Weights of a small masked spectrogram model: 7700 steps.
Rows from block 4 of the encoder of a small masked spectrogram model, named by matrix and row number. Rows with one number belong to one neuron. Each number is 128 + 32 x the weight over its row's rms, rounded and kept within 0 to 255. All counts start at 0. Numbers have three digits each.
After each neuron's rows are labels from the 100 clips, of 14976, where the neuron reaches its largest size: "strongest on" is what is common among them. Only what is clearly more common there than usual is listed. The data: chords played on synthesised instruments. In brackets: how many of the 100, against the usual share in percent.
# gate: MLP gate (encoder.blocks.4.mlp.gate.weight, 416x160), inputs 0-79
# fc1: MLP up (encoder.blocks.4.mlp.fc1.weight, 416x160), inputs 0-79
# fc2: MLP down (encoder.blocks.4.mlp.fc2.weight, 160x416, transposed), outputs 0-79

gate.125:128093128053128128128128128128128073128128128186161175128128128128128128165167128128128128128128128128164211128047128128128128128128128190128128177070128128128173128128128093128128128166128128128128152155128128128128100128128128128128191191
fc1.125:128128128128128128128128128128128128128218128128128128128047157128193128046033005128172128128128162128128128128128189128069128128128098062049128128128128076128128128043128128128128128157128058128187128170128128128128128128128128128128128128
fc2.125:128128189128128128128128128128128128128128128128128128191128128128128128128044128128128246128128128128157128128128128128128128128064128128128128128051128128128128128128128128128097128128128128128128128128128128128128128128128128128128128128
strongest on: mains hum (65 vs 7.2)

gate.209:128128098067128071128128128128128128052055128128128128128164128128128066128128177128182153128076128128128163050128128128128128128128128128128128128128085128128128128169128128128128128187128128128128128231128128214128025128128128128128128128
fc1.209:128128067128128128128128128128128128162079128128128128128164128175128089128128128090128128015091128167128086182084128128128128128128084128128128190101128185128145128209128128128128128210098128128128128128128128128213128128128128128082128074
fc2.209:108083128077128118128128128090128128128128128128128128128128128128128128128128128255128063128074128128128128128128128128128128099128128000128116208079128032128128128128058199128212128128128128128128128255113128128156128026128128128128128128
strongest on: pink noise (65 vs 7.5)

gate.17:128128128128128128191128128128128128067128128128128128128128128128201128128128128128128128128128128128128128128128128128128128128128128057074128128128095128128128128080128128128128128214075199128128075128128067128128128069128128217128128128
fc1.17:115128128161128128128196128128128110128104141143128128027128128177128128128117128128128128047176049196128128128086128128121188128081128128085128128128128128098128128093128098128066128128128128089170128128128128099175128128128205232128199128
fc2.17:140128129097128128208128128122128128128128128128128128185128128154128203128128189128128128218128128069083128094128128174097095128151128194083128203161103128128166088103128128128151044156128128128092128128128128128128128094128047128128112179
strongest on: pink noise (89 vs 7.5); horn-like (30 vs 8.6)

gate.311:128128128128128128210084128128128128128128128128128128042128199178128128128128128128165128128128128204128157128128047128193128173128128128128128128128128128128074128128128128128054128128069155102077128128128128063059128128040198054092128103
fc1.311:128128128128128199113128148128128068128128128128128128128128128237128128128128128128128066070128128128025128128181128167076107128128128128128128157128155128128128082128128128108128128128128128179128128171062128128042128099128128128128128187
fc2.311:128123197128128160052128154128128128128128128099128073128105128128128034128128209094128195128128128128128128128128128128128201181128087128128128128096128181089128153144128093128128128128128128128128156128128158128138088202027128128100179128
strongest on: organ-like (49 vs 8); root: A (30 vs 8.5)

gate.227:128128070128128128128072128128128099075039128128128128173128128128128128128173128128128128171128128128128128041128128128128128128128128128009128128128128128128042065128175128128128128168128128128128128128128128087128128128128128128128128177
fc1.227:128102128128093128128195183128171080128128128128067182128064128128128128058128128170128128128128128128094128128128128128186085189128149104128128128128206064128128128049128128045128128128128128054128079128090128217128128128128128218128128128
fc2.227:053128098091128128193128128128128128128128128128128128128148128128128128128128128181128025128128128165128191128128128128060166128128128200128128128128091128128128036089128077128128091128128128128161128128128147128128128128073100128128128128
strongest on: rumble (50 vs 7.3)

gate.263:128194128128075128128225083128128128168128128128128128128128128154186128128128128202211128087166084128128128128084128128128128128060128128042128128128128128073128128128128128128128128164128128054046128128128128128128128128128128100128128173
fc1.263:128080106128188128128128128128128128172128128217128100201158128128128128090128191128128067151128162128128128128128128128128193128128128212128128128089161128096128128128128128128128128128128128128128176128128196128128128128128128128171128128
fc2.263:106142140177128128073128198128128128128128128098110128128119149092097042128128128128135191075128128128161128128128202128197231128128100105144128094097128128128088128155078216060128128080128170128128128103128078128128128166098128128128128040
strongest on: pink noise (83 vs 7.5); thin (high-pass) (49 vs 12.2)

gate.267:128128128128206128128078128128128128128065128128185128075128128183128128128167128052128128128088083128128128128128128145128128128159128087083128059128128128128128172044128128050128128128128128128080128128128128128128128175128128174128128128
fc1.267:169128128153060128170162128156128128063128090128106140172128128128128128128128148099128138128128128187128128128128128128069093128100208128128128164105128198164188128128081128201150209128128128128128128093128128217128128162128069128128247128
fc2.267:128128055128128202128192128128128105128128128092128128116166128128128128147142128197128128128252128161128128128089100169128128100128128128102120188128128063075128067128128255128128080128128128128128128139128112128128128097128128145128030128
strongest on: square lead (30 vs 8.3); organ-like (28 vs 8)

gate.228:048128082065054065128128128128128215128128128180128128128128128128128128128050128128128164128128128128128128128128128128128128128128128128128128128128128128128128032128172128128128082128045128128128176128192128128128128128201128186128128128
fc1.228:128168128128128100048128058128128128128190128197148112128128128098128128128128128128128128128128158193128128056128071060181128128092128128128128128128109128128128128183227128128092128115165128128128169171128181128128128128167099128186098099
fc2.228:112128203128128128042128128071128128128128128128128156128128128128128128128128187128128175128128128057128079204072185128128128128184037128128128128128184174128106169128128109128196128069128128128094175128128128128160128174128128128128203128
strongest on: rumble (78 vs 7.3)

gate.6:128128088062079067128128128128128128092076167128223128128128128128128128095128201128128128128040128128184158078128128128086128090128128099128168128199128128128128128128128017099128153175128128128156128186128210128128084159128128128128128128
fc1.6:187128128128128128128128128128194128128128128128128128128128128128128128128004128128128196056128128128128106071176128091128128128128128128128128128128128128128128128128128066210128128128128128128128128128128196128128128193071128128128128128
fc2.6:128128128158128128128084092128128128128106094128128089128104128128128128128128128068128128128209128128128128128128135128128128128128128128128128128070128128128128128128128255128128093081128128128128128077128094128128128128128128128128128128
strongest on: rumble (77 vs 7.3)

gate.199:086128128073128128128128128128128128128028166128185128128088128128062128128128128193128128128075128202128195088128071064128128087128159128128159128199101128128128128096156019128128128128128149128128128197128185128091090163128128128084128128
fc1.199:128128128099128128128128128128128128128128128128183128128128017128128063128128128128128128199218128128128182128128128087062128181128128128128128128128128128243128128128128214128128128053128128063128052128128128128030128128128128128128128128
fc2.199:128128128128128128128128128128128128128128128128141128128128128128128128128128128128128084128090128128177128128128128128128128128128128128128175128178128128113128128128128000128128128128128128128128128128128128128128128128128128128128128128
strongest on: marimba-like (35 vs 8.4); vibraphone-like (34 vs 8.5)

gate.75:128128128128128128128128128128128128128128128128128128128074128128166128081128128128128175070128128128183199128128044020074128128062128078128128128091128128128128040058164128128128128128128128128179044128128128128128128128128176128128128128
fc1.75:128128128128128128070128092128128106128128128168061039128044128128064089128128209128128128128128128161128128042128033128028128128128181128093128128153128110128128128128128128128128128128087159128079173128025128128128128128128128071128012167
fc2.75:128128128128045128207128128128128141000128128128128067128128128128109128128128128131128128128128128143128137128143128128128128191128155224087152128128128128128128128128128102197128128128128128128128128195128128128128128128090128118128128128
strongest on: square lead (32 vs 8.3)

gate.32:128128080083092065128128150128128128096074214128186128176074158128128128093128178128154128128128128128158171128128128101128128128128152128092170128186096128081128128067128059128128128128161128128128128152128174128128079128128128128128128101
fc1.32:103128187168128105128128184128186128128128128128128128128128128172210128128128078169128128128096128163128128128128186128255128050128128028128128128174147128160128185128128091128070153128167128128128128128128162070128128128102128083128155033
fc2.32:174128128128180128128052098128128128128128128128128128128128128128128128128128076050122128140128169128128097128180163128128128128128128128128128128079128128128128128128128255128128128128128128128128128128128128128128128128128128128128128128
strongest on: organ-like (26 vs 8)

gate.159:128128128043063084083128172128128128108081178128206128128095128168128128128128165128168128128057128128165128092128097128128128096128128128128161128202100128128128128128128003128128128161148128128152128181128169128128066204152128128128128108
fc1.159:107128128128128128128128128197128128128175128128128128128128172128167128128180128128181128128128128128075128080128181128128214128128128128076128128172128128128182075128188128128128128128191128128128178128128128128128128128128128128089128048
fc2.159:128128128128128128128128128128128128128128089128128128053128128128128128019128128136128128128233128128128128128128128128100128128128128128128085128128128128128128128128128128128128128128128128128128255128128128128247128128128128128128128128
strongest on: mains hum (97 vs 7.2); muffled (low-pass) (32 vs 11.4); thin (high-pass) (31 vs 12.2)

gate.54:102128066100080056170128128093128128074063164128212147128105128180112090128128169128194094128068128187162173128128128128128106089128128162128128103202128128094128128128128058096128128209128128128146128156148202161128108156128128128090128128
fc1.54:128087211128128146049084128128081059197091128128128128038128128128128128128091128043128128198128128128089128128128128091128188128128128039067128128128128128128128156128128128128128128128128128179128189172128156128128128128128128128128128085
fc2.54:128128128152188128128128091128128128128184128152128066169128128128128128128128128128128128128208170128060128128173128128128128128158128128128128128090128128128128128128128255128128128128128128128128128128128078178204128128128128128128128128
strongest on: rumble (36 vs 7.3); white noise (33 vs 7.8)

gate.150:128128128128204128128128128128128128128128188128128128228128081128190128128128128128128191128128167128128128128128077092009047128128128128128128128128068128180128128128197128128128094128128128128081128128128128128128128128128128196128128128
fc1.150:128128128128128128063180128087128157128128128049128128042128128128128128128128128128128077128128128128128128128128190091210128128128128128106128128128128128144128174164128100128173128128128128227177168170128128128205128128086215128128128128
fc2.150:194128060128128174128128178128185128128128128128128066128128128096128128128128128128128158128017128128155128193128128128128164192128128128128128128188084128128128128128128000128091071128128128128078128128128128128128128128128039128128128076
strongest on: marimba-like (48 vs 8.4); vibraphone-like (42 vs 8.5)

gate.178:115128081128128128171128178128179128128081128128128128128160102128128128128128128226128113128128182165128128128128128128090128181128128128128128128128064128128128128128187128128045080165128128175128128128094128128128106128056168128034128128
fc1.178:056150128128128057128110074096068128083128151194128224128128128192149128128066128029128128128128128128128128128128128089222128128128076038128128081128183128128128128181128128128128128094128128057128128128189179128163128128128070168128128128
fc2.178:128128101128084128128149128128128163128128128062128188128128087128128128128160128128128128128128128128128128144128084128128128108106057128153128128128064128128128128128128128121079128214128128128128049128128128128128083128168128128128128137
strongest on: the note F# (63 vs 30.9); white noise (26 vs 7.8)

gate.63:128128084059092086128128162128089128128071179128208128128128128168128128096156128128128164157006128164128128104099128128128128071128128093128128106172128128128128128128128044128128128128128128128128128160128204147128128171128128128128128128
fc1.63:128091128128074080128128128128128128128088151128219128239128128128128074062128128128128128201128128128128128128128128128128128128128128128191128192128128180088128217088054128078060128128128128128128174128128128128088128198128128064128128128
fc2.63:128128128128128128128128128128128128128128166128128049128128128083128128128128128128128128128128128128128128128239128128128128128128128128128128128108000128128128128128128255128128128128128128128128102128128151220128128039128128128128128128
strongest on: thin (high-pass) (64 vs 12.2); rumble (28 vs 7.3); pink noise (28 vs 7.5)

gate.339:128128128128209128091128101128187128128128181210128070128128081128184128036074128055128128128128128128167205128060128128128191128128128083128128128128128128128128128073128128128128128128128128128128041128128162128128128128128128178208128128
fc1.339:128128128176156128077128128128128128128128128128128128128128128128128128180152128128128102128128068102128175128128128128208101128128063160181128128099128128128128034128128128128128128036128128166128128128128128128128069128128128128128128180
fc2.339:128128195128128128050164128128128128148203128128128128249128044046128128128077128128128128055128128128224128128128128128128167128128196128128128167128038162128128128161128040128103128128128128128128140128143128128128128128168128128107128021
strongest on: marimba-like (56 vs 8.4); vibraphone-like (35 vs 8.5)

gate.364:128081189088128128128091128063128160128128101128189128128187128095128128128128072128180128128128128128183058062128066086148128036128128076128182128189128128128128128128128128158128128128128195083128128128128172128128128128128215128128079128
fc1.364:076128093128128109096160128128128154128128161199092159128128128157091151156128087171097188128128071166128182128094171128128221128103128128128128128182154071128161128160128161098103100128128128128128088080108128128128085128172128128128128128
fc2.364:167087172128128128128081139128128135128171091123128128043128128077128128128128128100189099155180128072141067094170068160183128081165128128128133128171063128128102231120162071177085128128128179075128128128128128099128180128128136091128095128
strongest on: plucked string-like (36 vs 8.1)

gate.392:128128086056075091106128200128128128081101128128179128128103128128128128128173167083128128128051128174183174128128128128055128128128128128128128128203128128128128128128128021082128128128128128128153128156128203128128094169128128128128128076
fc1.392:128128128128128128128128058128128048128128128128128064128048128208128128128080128192128128128128128128053074128163128128217128168128128128086128128128128128128128128128128093128128128128128019128128188186128128128128018128128237128128128128
fc2.392:128128128128128128128128128069145128128128128128128054128085128128128128128128128128128128128128128107128128128198128128128128128128128128128128128128128194128128128128128255128128128128128128128128128128128026128128128128183128128128128128
strongest on: the note F# (61 vs 30.9); vibraphone-like (34 vs 8.5)

gate.346:128128128070128128128128160128158149078075157128197128128107128128128128128128128128128153166050128184128167128103069083128128128173128128107163128200102128128128100128128024128128128170128166128128166195128219128128068128128128128100128085
fc1.346:128128128128128174128128128128128128152128098128070080168128073128128128036128075128128128128128128166071128174128128128128128128128128128128104058177128128027176072128128128128128128066128128128128212128128128128128128128128128173128187128
fc2.346:128117128128128128172128128128213128041172128128128128128128128128128128128128214128128128128128128063128095104128128128103128128174195128128105039164128128128128128104128128128128128128128128128128128128128128128128128128128128128128128128
strongest on: thin (high-pass) (34 vs 12.2); mains hum (33 vs 7.2)

gate.234:128128083161061128196200207128128128128128128128128056128128093103048128128128128128128128128060128149128152128128128094050128128128128128128128128128128128128180128128128128128128128128093128128088128128128128128128128128128128128090128128
fc1.234:128128189141200128128082128128128128128093128090128128128128128167128048128128223128128128128128194128166128083128118128128128128128128128128128128128128170128128128128128128076128128128128054128128049101128128128128128128175128128128128194
fc2.234:128128063128180135128128128128193128128128190150099146221128128157128128092128128128128128102128128128128128128180128128056128191128128156109128107097128128128128128128128100128072078094128068128162128100128128195128058128165128128128128128
strongest on: the note F# (61 vs 30.9)

gate.223:128128128057128128128170179128128088128099128128198128128128128128050183128128128184077128086128128128128234128082128128025128128128085164128128213128183128128128128128128128128128128128128128085128153128128170128128167128128177164128181128
fc1.223:044128128128128128128128108197128128095176169128128128128128205128128208128128128128128128085159128128128128204128128128063128202128128128128128128128128128093128128214128107128128128045191128128128128128028171128128214128188128128128128128
fc2.223:128128183136128079128128128128128128128077103170126128038128128128088128128113012128128064128128128128128128172157128159181128128128213128128128182128128128128128148128128174128083128128128128104128128128128128105128128128183157128196128128
strongest on: text has "noise" (40 vs 15.4)

gate.9:128128128100074128128128128128176128128181128128155069172128128128128210128128128128128128159128128128084128128128087186029077163128247188128128128189128128045128128128128128128128075128128128184128188128128128188128128128128128233156128128
fc1.9:168128095164164064128128128128039160128096055128128128128128041147128128021128128128149128128128128128168128128128128128128128128128128057128082128128128128128128128128169161128128128128128128128128128128128150236172128128128083128128128128
fc2.9:128128168128128142195128090155128084128128128128128191128053176128128128128128128148187127128184128128128128136128061128076123128128128128128128160128146128083128078061128162196222128128128146128128013185128128128128128128128152159128065128
strongest on: the note F# (63 vs 30.9); power chord (36 vs 8); root: F# (34 vs 8.6)

gate.177:128128128093050128128172174128097128089128190128128087128128128128084128128128128194082128128128174128155253128087128128128061128128128128128128128128128128128128128128128104170079128178098128128128128222226165128180065128082128128128128086
fc1.177:128128128128128128128070154128232128173128095210128164128193128128128128128128128088128128114128099095128128163178172128128128128128128064106152083128168128128029190146196128069163128145128151128128128128167128049128128128153100128128128128
fc2.177:151163128128128116128083143128222103091128128210128128208128128128128142125128056091081128128097128128128134128165128128128112128145128199128128128128105128128128128128128061128128062128128128128128128128177139128128082128128200128055128128
strongest on: arpeggio (100 vs 49.3); the note G (63 vs 30.2); playing: arpeggio down (51 vs 24.3)

gate.91:128128074050093054128128186103128110095088170128193128128088128128128128128128128128128128128049128161128152090128051087082128128128128128102128128175128128128096128128128005128128128176128128101128160193128196128128128173128128128128128104
fc1.91:128128128128128128128128128128128180128128128128128128183128055128128128128128128128128128128128046128128128128128184128197128084128053128128202128213128128128128128058218128128072128128128210173128128128128128128083057128128128128180128128
fc2.91:211128128128128128080128109128128128128128115128128071128128128128128128128128128128128128187222182128077128128128186128174128128186128128184128154128128128128128128128128255128128128128128128128128128128128128128128128128128128128128128184
strongest on: rumble (31 vs 7.3)

gate.270:128128043128128128128128096128128128128128080128128128073128128128055128017128128128128064189128128128084208128075128128195128128128128128128128128128128128128168032128040128188128128128128128197216128128128128054188043128080218128128128128
fc1.270:128128178128128128128128128128128128148182128188092128183071128096128128190128128128186218128128144128128056128171128168128128157128209178158087128097128159128161128128198110128210128128173128065128128107148128192038128128128128128128128128
fc2.270:128092128169128128128160162167128128181087103128128128095128128128128128109128128128128109139128089128128128100128174128139128063128176113128128128166180089128139128128060000128128086128128128128128162128128128089169128128179128128128189122
strongest on: block (52 vs 25.1); square lead (25 vs 8.3)

gate.15:128128128128128128128128128128128083128128092197128128128128128128187128128128128168128128066128128128128128128254128128128128128128128128128128128128128128194128128128128128128128128128128128056128128128128128128128128179246128128088128128
fc1.15:128128128099128128128128169128180128128160128208128128128128128128128128128092128142174128128055128128128079170128128128128128128128128212128128079163065128128128128128128128041174081128128128098070128128128166176082128128205128128128128128
fc2.15:189178128128128176174128072128128128128150128128128128128128099066091128128128128128201128128177128128128128077128128128029101188128128128128128128060000207110128059128170210128128128128128128128128084128128128128085081128128102128128080128
strongest on: arpeggio (90 vs 49.3); playing: arpeggio up (59 vs 25)

gate.397:128128128082128128247128128058128128128128128165128128128128128128128128061128128128128128128128128209128128128128074128128128128128128128128202128103128086128128206128128128128128128094128128128128128128161128071128128128128189128128128128
fc1.397:128128128128128128128128128176128128128128128128033224128128128128128181163128128128128128128128128128128051128066128128128128157128185128128128128128167128128128128128128128199128052128128128128176128178128128128128128128128071128128128128
fc2.397:128128128128128128162106161159128128243221128130128128173128128128128152128128128128128128170128064128128128128128051128190202128157032146128152120180128128037128128128159047128107128128128128128128204128128128128128128128128092128128169128
strongest on: marimba-like (40 vs 8.4); vibraphone-like (40 vs 8.5)

gate.398:153128128128088128128128128076128128128128128128128078128128107128128128128128128180128128128053128128128128128192128128128128128128128216128128027128128128064049128128177128128128033128128128181183128128128128170071128128179128128068128086
fc1.398:128166128128128213128128128128128128193128196181085128128128066128128128128128128128128128128128128128222128128128128128128128128128128128128128225128128128128055128128237128153128128128128128128128128128072128128128210128128181128128128128
fc2.398:128086128128128128128113128128128109128128128128128109128128128128128128128128128128128128128128128128128128097077108077128128128128206084080105188128128130128128128128128128128128090128128238128187128164128128075128128128128128128128000128
strongest on: organ-like (91 vs 8); the note A (76 vs 30.4)

gate.184:073128128040128128128128178128128128072065179128207128108128128172097105128128154128186128128058128128128128091128128128128128128153128128083128128193128128128128128128128028128128128169128095128187128186128128075079128154128128173128128128
fc1.184:128078038128128184128128128038128128086128128128128128128128128128128128128200128128128128128186128063128128128128128128128166076128128128128128128045128128128128128067128128128128128128128128128128076128128094128128128063128128128128079128
fc2.184:128128128122128128128128128165091128128128128128128128128142128128128128128128128128166128128087099128128128128128128128128128128128128128128128128146147128128128128128128000128188128128128128128128128154128148128128062128128128128128128128
strongest on: marimba-like (29 vs 8.4)

gate.340:128128128128128128128128128128163128128128128128173128128128228185128128128128128128128128086058128232128128128058128128128176128062076193128232128228175128128128128128084128128128164180128128128128128128062218065128128128128128179128128128
fc1.340:128069128128052040128128128217128162128128128055128128176143128128052082128196128128128128128128170077128128163128128128128010128158128128195128128128153186128225128128052128195128128128171128128128128128160128128128128128128128099164068128
fc2.340:128119128128128128213054128128194128128128128128128128128181128128128128128128185128128128128003128128128128128182187128128092128128128128128128062128128169128128128128128019128178125128128152128128128087128128197128128128128128040128128128
strongest on: mains hum (31 vs 7.2); marimba-like (26 vs 8.4)

gate.111:128128128128128128204128128155128128128128087128128128128128128098185077128128086128128128128128128128219128128060128093128128049128171128051128128128128128063128074128128128128128128197128168169128170128172128078128128128128189128105148128
fc1.111:128128158063093128128128128128128128128128160128052156128128128128194057128128128128128128128128128078087128128128128128154128128108128128128077128128159128128128128128128128128128128128128145128167128169128128128230128071185128128128180039
fc2.111:128128128171128128128128075072128128103064058063128138128183179128128163128151128150128084255128128128128168178128128128128169128148128128086128204163128090128128128128071178128128080128183149128128128128128128128199055128092176128128128146
strongest on: plucked string-like (40 vs 8.1); clipping (35 vs 8); text has "clipped" (35 vs 7.9)

gate.68:128128128067088128128128128128128128095085162128214128128128128128084128091128180088128128128043128128128156084086065128128128128128128162128188128196128128128128082096128042128128128128128128128153128128128128128084074128128128128128128128
fc1.68:128071128128128128128128128128128128128083072128128128128038128194128128128128128128128128128128128128128128128128128128128128128128188006128128212128128128128128128128128128128060128128128059128128128128128128128084128128128128128064045128
fc2.68:175128128128208128128128071128128128173128128128128128128128128128146128128120103019128163162173128128128048080175128128128128162128128128128128128085128170128128128128128255128128128128128128128128128128128079158128128128200128128128139128
strongest on: rumble (75 vs 7.3); horn-like (26 vs 8.6)

gate.19:128128100076102094128128149128128128098088166128178128128128128128128128100147128128201103128050128167167163094108084089128128128128128128098173128189128165128128128128128002128128128128128156128128128192128211128128102173128128128101163103
fc1.19:128179026128128061128128128128128128128073128128128128128128055084091128128087128128128128061071128128128128197128128128128128128128128128128128128128128128128128128044128080128128149173128128128128128128128128074128128128181128128089128128
fc2.19:128128128128128128128128128128128128128100099128128128128128128128128052128088128128128128204128128128128128172128128128128128128128128128255128128128128128128128128128128233034128128071128128128128128093128128128128100128166128128248128128
strongest on: thin (high-pass) (93 vs 12.2); white noise (34 vs 7.8); pink noise (33 vs 7.5)

gate.405:050128037128128128128128168128128128128072198128128128128128095184128128128128128177181160103065128128128128128054128128089128128073095128128128074128128128128128069038128128128128187172128089128153128128189128128128128128128128128061128173
fc1.405:128128201128128189203128128128128128191128128128128128191128078078128068128128128128128128093128089128128128079128128209128128092059128228128128107128128093128128114099128128128128128195128076128128073128128128128128128076128128165128128166
fc2.405:128128128128128128128128153136128128054128128128161128128128128128128128128103128128077128128040128128128128128128154128085059035128241041128136128113128128128128128128082103128128128128128128128128128128083128128128151154128184128128055083
strongest on: thin (high-pass) (77 vs 12.2); rumble (55 vs 7.3)

gate.58:064128086072074083103128128128128128128128199128195128128128128152128128128128128128128128128044128194158128099128091128128128102128155128128128128178104128128128128128169027128128103128128168128098128179128221168100097167154164164128128128
fc1.58:128128128161128083174128128128128128065128073128128128128128128128128128128073128211095128128128128128128128194128128128094065179185092128128048128128128128128128128086185128128198128128128128128128128128128128128128128074201076128128128235
fc2.58:128128043187128128128255128186128128128128128128128128128128128128128128128128128128128128165128128128128128223128128128133128128128128128128128128175128128128128128128128000128181099128128128128128128128128128128128128128128128128128128128
strongest on: block (60 vs 25.1); thin (high-pass) (34 vs 12.2); white noise (33 vs 7.8)

gate.126:128128128128082128034128128128128128128128128128128081128061128128128128093128128167128196128128128128128173198128128128128128128128128165128128104128128047200128128128128128067128076072128128128128128128032128128128128128220064128161128081
fc1.126:182128082128128128128075178104181128128128148156100128128128128128128074128195085128151128128128091128128158163192157128128128183128128181128128128128074128154128128128128128070128128128151128090079091128128128189128128128128035156128128087
fc2.126:128168120112128128150075094047128128128128135128128128196128079128115128170127098144196159092128169128128165128138094128068128128093128182128128128128055119114078158119202254144128169128128128128128077152128128174104128118128114161128079136
strongest on: rumble (34 vs 7.3); mains hum (32 vs 7.2)

gate.98:085128062128128128128061079034128128128073128128128079166128128225154175128085128128128128097128128128128128128128128046034128128128128128128128128128128128128128128128171128128128070128077128128128184073128128182043128128128128128128128128
fc1.98:128128030128128175128128128128128128128128159095128128128178128183128128128128128173128073167128137128128184128171128128078180128070204128128128087128128065087128099128164128211083090128128128128128128128128128128128128128128128128128128128
fc2.98:128128189128128108128128128162128128128213128128128128128128128128128128128128095128088128105128128128090128168128128128128128128128110190128121070128128128128128173128126179128128163128159115128067128128004128101209128128091128128128220100
strongest on: text has "noise" (38 vs 15.4); square lead (26 vs 8.3)

gate.191:128055058128128128128128128168128128128128128128128128128128128128071215128128202085103048128128223128128128042128128128128128128128128128128200128128128128128187128128128128128128128128128128128128216128128128128128128128128128179037128128
fc1.191:128128128128059128128128128128128128128128128128128100195128204128025128128128128128128128173128206128080128128128128128128187128128128128128179128128128170128128128128076094210128128128128100128128128128128128128128063095087128128128128128
fc2.191:209128128128128128128128128128128128128147128128128128128128128128128128128128128004128223128147128128184128128128128128152128237128059128128128128128128128128128128128215225128128051128128128128128128128128128128128128128128128128128012174
strongest on: mains hum (49 vs 7.2); clipping (26 vs 8); text has "clipped" (26 vs 7.9)

gate.262:128199044128050128128185176128045128128059218167128201128128128165128128128056128223154128128128128128128162128128128128128194128082128128128128128128128128088128056128128128104128128128128128128128128128128128096128128128071073232128128128
fc1.262:186128128128128128128128128128128094128128128128198128128077227128011065128092128128128192128167212128128128085128128128128128128128128128128167128128128128128128128173128128128128128062128128128177128128128128197128128128128128128128128084
fc2.262:128128164128128128128088128128088128128128145128128128128128128153063128128112128128128070226210128128018128128128128187128128128128105162128128128128128128128128128128128251128128128128128128128161078128128128128128128128128073128128128128
strongest on: thin (high-pass) (93 vs 12.2); rumble (55 vs 7.3); pink noise (35 vs 7.5)

gate.295:101128128059128083128128164128128128128056175104190128169094163142128128095128165128174128128020128128128128128128081089128128083128158128088128128203079148128128101078165040080128128192128128128150159177161165174128065128128128128128128128
fc1.295:128094128202128128128128128128072128128163128128128169128128128128128128128128128187128047128128080128128128128128128165184128128180128128128187128171195160128185128128128128128128064075128189128128091064093128128128128072128128157128048128
fc2.295:128128128166128128128128128128128128128128128044128128050128128128128128128128128128128128128128128128128073128128128128128128128128096128128128128128128215128128037128128183128146128128128128128128128128044024055128000128216128128128128128
strongest on: block (54 vs 25.1)

gate.104:128128128052088128128128193094157128128076128128175176128089128128128128128128210128128128168077128164185161128128128091049128128128189090128161128177100128128128128128128057093128128128128168128128128170083203128128128168128092128128128078
fc1.104:128128128128192183162128202128128128128128128128128189128128128087128128128128128081128128209089128052128128128128128128128065128128209128128128128128087128128075128128128128128128128128128128128024128160128128128128249128128128175128057057
fc2.104:035128084128128128128128128145128128128128211105128144128128128173128128128128210049128128128128128128128128128128128128128128128055207128128178128128128128128128128128128000128128128116128089128214125128128189128128128128128128128171128128
strongest on: organ-like (51 vs 8); square lead (31 vs 8.3)

gate.161:082083128128128178128128250172128128169128097128187128128026128101128128128168255128128173128128201128083128128128171128128128128186128128166194128128195128128128104128128086036128128128128128128088128128083128095128128128095039072174177078
fc1.161:128062224128128128128128182165128128128128159200128128128051041128128107128080103128128183128128128128128128055184068128128084128163215255153128128128128128128128128187128086128128128128128128128128128066094128128098208128080128058128128085
fc2.161:197128172128128138168128059128189103128128128185128128114092128139128128128128128128141128053128085150128128101184128128177199148128128193128106128127128115128128128128128128076128128086128128128091128128128128128128144128128080128178128128
strongest on: mains hum (45 vs 7.2); horn-like (40 vs 8.6)

gate.62:128128128128128128128128128128128128128079128128128128194128128128128128128128128128128070128128128252128128128128036051128128155128128128128167128128128185128128128128128128128128128128128128128128128128128128035102128128049204128054128128
fc1.62:128188128128128128128162128128128192128128128128128128063128128128128128160128128128093093081128186128128128151128128128128128128111128175150128128128128128171128128128064128128128193199128043128128128128128165082128076177043128128183128196
fc2.62:128128116052128128128128128128128128128128128128128128128128128114128149187128128128128128093128128128128196128128128128128055168192208128128128128128128128210128128155128128060088128128128128128128067160128180128088197128128045128207071128
strongest on: block (58 vs 25.1); organ-like (28 vs 8)

gate.198:128081128063128128128128089093128128128128128128128128187128225128128202128177128043128128128128128128128160128128184203075151128128128128020128128206128081128128128128128128128128167128173188067128079128128128128128128162232128156128128128
fc1.198:128128128128128128146152047066128128128163078052128128171149128128128191128111128128128128128172128128128128180128178128046128128104128128078165128149128128128128157128128128128128128099176128095128103128128128128160099128128180128128128128
fc2.198:128128128128128128034125173128128138153128128128128128128093081070107077128128246128066179128088128090128128128128133098177128128128128128157128057067128128153128128186128241083128128065128128128110178128128128128128162128034087053128187111
strongest on: mains hum (27 vs 7.2)

gate.368:128128080066032128100163163064128128081061170079155144162092128128128128128128179128188128128093128128166128062095128128128128128152210128078128128190128128128128061128128074128128128128128181128128128155128177128046128128128110128128128076
fc1.368:128128167128198061128128167128128128155128102255128107058128128128128128128128128128128128174128128160128128175102128128128155128128051128128128128141089077128085195056128105149128192154128128042128128128128128128203128128128161128128128128
fc2.368:128180163163190128128079092094128128128128095128118088128128128128128128122128128080092128173151128128128087170151193128128163158152128128155128162093128128151128128168128255128128128072159128128128128094128128128128128128128087079128128128
strongest on: mains hum (56 vs 7.2)